From a checkpoint of a small segmentation model: trained on rosettes with rotational symmetry.
Rows from block 1 of the decoder of a small segmentation model, named by matrix and row number. Rows with one number belong to one channel. Each number is 128 + 24 x the weight over its row's rms, rounded and kept within 0 to 255. All counts start at 0. Numbers have three digits each.
After each channel's rows are labels from the 100 images, of 14976, where the channel reaches its highest value: "top examples" is what is common among them. Only what is clearly more common there than usual is listed. The data: rosettes with rotational symmetry. In brackets: how many of the 100.
# convs0: first 3x3 conv (decoder.mid.1.convs.0.weight, 192x192x3x3, each kernel summed), inputs 96-191
# convs1: second 3x3 conv (decoder.mid.1.convs.1.weight, 192x192x3x3, transposed, each kernel summed), outputs 96-191

convs0.190:116091137091131149133101152113162128108124149062119123141119116110107104105120109166097084104125141128143128076141078163120105149146082128144086149085117128076125116132112125132162120115134121152126104172100121114098110157128158115180117150134098125094123138112091134113149108144085147126
convs1.190:104162176109135112151135106119132122135126145086143190117106104183153123077104155082125149126151132098161126127115142176123133140125137117099153097087144120167082127161139093146119114092124057074148105119113111120176134095136087122132147101101091123147120148155116130169137131106147115134
top examples: four-fold (62)

convs0.139:083093160118153101132130119139139097108136141130154135102142093125156157099085118080143152151142119078082149084105104117135143116111155159133156110139135184128130122133066128099140117121129144147124168161155118136102118113104204107117077083124133129104141087116140087135074111135147115089
convs1.139:153096099150136115110116128121128111114150131134123092160084161084120100149141138163148149116156148116128124124096126120158121166119094098182111141190150113128132126155158162114147157148105209122098110105150105110129099172142136127089133183130119120110152138089090097130104161125134141110
top examples: mirrored (92); warm (36); eight-fold (32)

convs0.116:163133145118098088138130126155064113129084133117127130101130111124127138101086095071078149145165138186104148123101074145112118132116150128094160099125105121121114121115101095091146111091120108102116129081116115143131112128106144140088138085118139146135112153145121094136129109087094117112
convs1.116:139110132130115157093129142145139144117131125144132110181112147132133106170140136142158141135129130127156117101129107122155144131142092115177082141179147133169158166096149157098132148133085207152104104126138144141127127165130143125131153201110127126121117148112123098104129130141125165135
top examples: ten-fold (45)

convs0.72:151207113132154139119105131136132128161162130071121112150127177127171103093098102107101158120142149111164138182162105110120132171125092146126108135135100115153118108163127144157110136138161128124150111126107102131136141113147114100133089168112111143186134070139141104108130122125151134192
convs1.72:132136077101138113122132134159137117153135157150108106142112158153105123149158145145139096141147102118068112068126114148152130143085120149131106159131142105091183142083115141146136136135128151157141119118145139145119129120111166132146142175146160106117121151094131128155116128148098133131
top examples: six-fold (47); seven-fold (42)

convs0.191:140140121137159150175118111158169130139140138143129127148086148116145170116132154125123167137120135150157121139124135129094117111148144163128107146128175158111148130164117156099135133168161152108116107106118139113141127140145191165157159124155079173121165207165147184170165142155079126131
convs1.191:107155151127121142140139126101152094116130121135104121085096124160169127154127139121143153150097167138140194136133189179116110137129106054137165157143134116119143100154135145142120150106103120134176136134120104112113120126148130124145142094156121113115133087143116124123122152127138147099
top examples: mirrored (94)

convs0.161:122136125144181138109108105112093115091099097178119110129139115123089138092123109133174101103130141097132128101156094090160105118156144147119091092097142134109148140185142111119113077113124126134115118133099106126119097118117109099119131139122124135137114132136120118160098099120101149161
convs1.161:135123080139153121147139113120102153112174139084141156165087093103136169136111102108090115130099108114138114178129149124136121107162190085092157107125167128115136133133124129117092127103178155106110133127114135117130094143111114110147122099090125138109130128116102178156163173120147131132
top examples: dark (32)

convs0.166:146167159143143128147125076109160153128136113094119161083135116111164117077165129120133140142147128145125109133107124117100099126168135134111116098129123122101139160133136127114131117097115119123117092117089095111147119112101116066105131107116070144152136093114138144139148142119129107154
convs1.166:140174127103109153111122169133159127062120111127117074156140111131143144130154092104116130147147151138140137115129118123118077107119112100148148099153185107157162153107084121090134109172105106129145134098119165102113166149092160119143130192134159153135135123123093121153124127147103164108
top examples: ten-fold (35)

convs0.119:116114096056111139121108142139131161151096114118130124080064141162081105127156102151119117101150113136107137082075122112164132135103104130109139116127133130088125153113114096101108128110125131162122089152084101092115107144119175073159127116120125095101134136123098075118106153142127140095
convs1.119:111137137095117119141107162160104148123172149081125107090166168103087141119150115084120150156143132139104139092117112153127138119135123173125159105146138150106125084134124126194114109135132095140125132089138129130137144095123145122111129179119137129159090106146129124148146119115125122134
top examples: four-fold (38)

convs0.24:138064137145124170103126130131152088104144140141131098105107139173100124106082095130103114123129162131135116094106128094114140081114117118115109089147063141106156112117183088096115136114156126132120144090101112125118128143106111139106114111123122142084126164142119124066152118118153129087
convs1.24:099109113143153116129136141151117169142140125105145139117102160100116140100133158096135091132124139111117095174129116132113115104131128098106176141170094121111111100173142163148142137156112129097104106118150128128121126126157101116128144070139102125111129109152099112138113162119087112090
top examples: mirrored (79); four-fold (62)

convs0.127:122132135074128135149186117117089110115118137136124139118104130152109126122115107160098127119115095113094131083129077147127132137144110071101180099167117173116156117077113095103134109132163113113142127110074092138120129131097112073132125158109144124126139130142128127113160093146119113051
convs1.127:107116122119108099174097126127144167111120132130109102134156063116121119109121123079159149141114151166118157113149141118103105130150127163132184127165144133123123155116101092121126145149161142139123133081119154079120134108104110148076179154126101125128134127133106105143094105155103169106
top examples: dark (39)

convs0.79:115117128102120115117178127168096125122119119159128095138132147142165181124136150142106136147123098174093148123112119131130139130111122157124097135133097123147128106142167142125125125093186148131143125114149107150094113114117153140134135112165111128141132116152163146152096156138165153128
convs1.79:117119127130134127079129115159072147142121176116151122119097157141152131120117130155133157079138119129123132105140120141173106151118101118160135134144114121089114133165165125147164168133149155133103124118113155109124119135132117096112123133165093116095153118120097122162123112138095145130
top examples: mirrored (77)

convs0.25:139103148144153073119132143133089076101059118137149111121104105126119161099090128087094145127141087157114127155111103112109136117073108134117086085133117172165138120101113145137125153106140141118139131099125140150134127096118125099128157126131100131117134134154167080108113143105131143103
convs1.25:127103130132122166093163146121116140142118114124144096156105134117131123163150111177156137126134096122125116116140090129155127144152092124152093155159134133120122133106155146112158143123074166145088090122164133144095126161131153115106163181125110142130108110112126105132127109150105145173
top examples: ten-fold (49); nine-fold (39)

convs0.11:111113155140147125134166129144089102149089106123158135107110112135126156099110158124087132139106103114125145116107108120112111109101118133145103104132124094152125138077113120108173158126121139097129128111112108121148137076072171100104122148134096091109120147106177116101124136076114112132
convs1.11:126154123130137139181103083122109149121187153113130119113131130128122123111141137146123152123152115126063082155107119115132113135128154123083144153115124122122113075183142119095132130103132134141133131087116178103168116101113131127097126099088085121131111125150114118178146141092102118088
top examples: six-fold (41)

convs0.184:126161145163110108132123128138132111115156121116105139115126102139149143084128115121159139090136132117185139176101074102100124153121110137095099137112172115141093158177161111136138122140131108092114106114105160131173095122093103106117161171153126125156155173148115108168119161164103152123
convs1.184:151128112103169149100137124119159171094128142137104124110125150117164113144139127119143151146132133134112118112096136158129165120213104071125135134165116130122123119093136121106099113143084124177109120090156106117112126135102154142131101201166124154116142137095162137118144126120130122118
top examples: dark (34)

convs0.132:091102144166167119126152137143135099144118136153150150137175124162123147140118125152140121123138103174137136118135130123138135165115143134144143139118098148140160167159162131103174154140164147152139127131109147184141130134141174135148136089162094152133172177169123133128149137121138147133
convs1.132:100129170123135154130148089106125139155093103164119166113098138139171131145107120106184156120107128136189160138130169104120102143171135123154170081105143135169097126111139090093086106091103083160145143118129115117111152104101090113107137088139115124126136148136132116145152073116146150137
top examples: pinwheel (96); off centre (72); ten-fold (37); order: nine-fold (31)

convs0.140:147138140148135148141169147133150124142164143166103176154127149116159125132129147156148131157128131141185133164156152140119140142128136114143125150134163113168136161126148166155163148157123135156152158160157177110161136172156121147144143158138130145152140132141136140131161131161136147108
convs1.140:124157084131128163116144100134125123138114129147109114108145156134118124147119118111103133132125179131105130117121141113116117142138153127178210104110122140132143147126133111092080136113127131110127087098173148106086143075116125165093161100156170133105149156158127138167117141103154092125
top examples: pinwheel (82); five-fold (48)

convs0.164:090150123181129066092124136100137123128132124115141151129140132155119152125086127078134136134119123130139176137122124126151141122138150179133151117103133132147128158156150114076143136147138123122099105112097133125082110124150114107115141147112143080110137131109131113190072155115161148108
convs1.164:113132082125130171129123144118095117094124136146147126159075162138122099190161145190145137117135111136107125140097129127145130156125088100161119154167125132135151136112143138069143147128111184127113085120149117114129104160118143128139150158087128135125117147106069115124130136132097150097
top examples: ten-fold (43)

convs0.102:100129109101105163130144123118122110164138135139140094111123143176146126126122107135121133120108150147099132086090112094153132113142139153112138110143091166097137125099141122125096131090174134180110112099127138189106119134111159137146116079141146123114131120133116125118135085117147138111
convs1.102:108098159148158122110074109116149133106077088148121130126136112115170149107079132085126135139135124189145116143134169100145124154115091118157115133146153119145136165146103095118147115152126128125127121102120114118119134118138114145092136123125134111100132151126164072154153143102077141145
top examples: dark (36)

convs0.4:130141161104131097132105123110091120117128119107118129091102130104159144128201112081109161116153123129113103158127109105126128117130107114117113111146137138191115142109140126095102104086114119104142139132137088113099119106099140090084122119119163081117140117142156107122093159094130148173
convs1.4:151147171133106122103121148113113109133143180121139126137139162086115111120148107158161135113167106115102129076123151159111146098145144129168135125122124105152086091133137181133102120138124148143146134132143153143129136095123186085144156124130119132121120140142118166155119168152166087153
top examples: ten-fold (33); dark (33); nine-fold (31)

convs0.104:148120129133131156114162109133128120127150127113137141142126140149110142167122115143148115160085139100097099104132169112172110120164171100119139116128162124091139146171114139166122164158132138118099183109150186132123152180116144138118148151142088138123156136150126136123144137162147107131
convs1.104:098138110123132084137132118132143114163110130131114145109158106172131136151118149068072120130142151140142125106116099145157115133126141130141181140144149097129112149144153098104123159103106102114121127110132105147129162058122108132117116138139111107134126089120130130131090132122147116113
top examples: four-fold (48)

convs0.129:153136144126112147139123120128096108120100097102121124093103149109124131150127146139155140154125084100112143101119107107147111101142116130105126088139111102139119098088107089086104138092102123105135116104170122111106129113118115096113104104096118111100156149145147120114160144121137103109
convs1.129:135117091145120103158125110129128146109135130076108112106143121096120136141155130071107115116145140075128092151141130115146093149134149169111164112134122105102119114198116134139126133130142104140116127115129125144109122084134111138070097105141136155153148093145095115179119155092144106120
top examples: four-fold (36); five-fold (32)

convs0.128:109129107149117139137137142125152143153119147154124134173116122122115130157137167140119111104126198113160137149166167178116108197160134130138141171142127146154142096139146143121190158159156154134116158171160170144131167150164135150148131124161163159130142136153138122098131122149133095113
convs1.128:113152107090158121110182097167118111143148131136136145094128131162136154141136126128123107131120160123160137147094128129161136126115141124116159133096123142152128153129159108099101137087106094106155103105147073119142124110108114122127154100147113126134161137136133125148152116102146131171
top examples: pinwheel (98); seven-fold (42)

convs0.159:132114092122160141137134121123103097107132127099121159115134085149111153137109109171115090134082128102130126134110089091097133114113086114112149097135140172097131104159157100081093112123169122092107104094109136090146086125098141142104107126127141162090102131119106117111134081135100117129
convs1.159:090140103152144086160117123179129164153129155131129120135149100128136123081122151089098071088154130116166116142124106125115148153123154135121175149117099126124106130166154105164166134114102089101117144140139102146125152127134095160102132093135125113101106093104124124154082145109129113127
top examples: six-fold (30)

convs0.173:136110118153117119155123103128104100126123128145166097076095098108119129101138163112161117142096095130083113068083121061170129062160135110102125150129117144114122130100117109120110089092112126097129127119091166128111116130107147133085152092132126094122131135133133156147113127087112151095
convs1.173:137136118143095124120149099093114146138174138117118113117104138101111135117146106108140149119126100104161135186141118164099103140105160091130134124145076074095125133158146152134144135143117188129109138119095157130122129136128103138122137130143089121136114099136129148156130140169148109117
top examples: mirrored (86); ten-fold (38)

convs0.63:152121141129146171099103149152113141113152118152112108123101167150090126148142118186168077101147148140120098133158126138160111159194130123161133122108105119125127111108151123114148104101134135150137117144110139136123121117119157143154138143140196135130104154126136148123139120167140136148
convs1.63:123070125124129094103128147135127107168128155110132139113085131150135123145111126151123109098162139092145123125138096184148142131153108095152108187148109124076110114122147097094132164121093133123115132125162096118135102141155124133129127149083108150144129125118150126077087141156111118160
top examples: pinwheel (77); dark (35); seven-fold (32)

convs0.5:117128141123187076113134105132100117121108141080153145133104129116149156126131155108109144136143135144129115178161143113132139122072116163134135143124138131166117116149150151112099121130106132117132141115117078123118141069136143088154136128120103144139127135105147106116088155118167120122
convs1.5:123107165114134131110105124160104150140141110132104108121126173144156089124172138137151102090139103109111133111129153094123108163144131158132088092093127125115158147130136116139125131132148125127152117154166146135083124153135122117097127113093147102103128184148135104122148070127113140104
top examples: mirrored (86); dark (36); ten-fold (31)

convs0.58:045129131161086126116161158071122119153095122128124084138142124120089099133089131135117087096096114141088114138117121126135139131146134109121127103161096115130121132142124168135097121113146121100098215111117100104089132114105117106132127142102104136109156113106120122107084099142142114122
convs1.58:098162174111165113132174114145113115149146140152100122170098122112114135179137128106130174111133135155159144138111137162095112140133157159152097138132144120172128150088112147114071080158125113119125103109137130109162137127122148114134174120114118137145110145166148150165172154107142143167
top examples: pinwheel (100); eight-fold (31)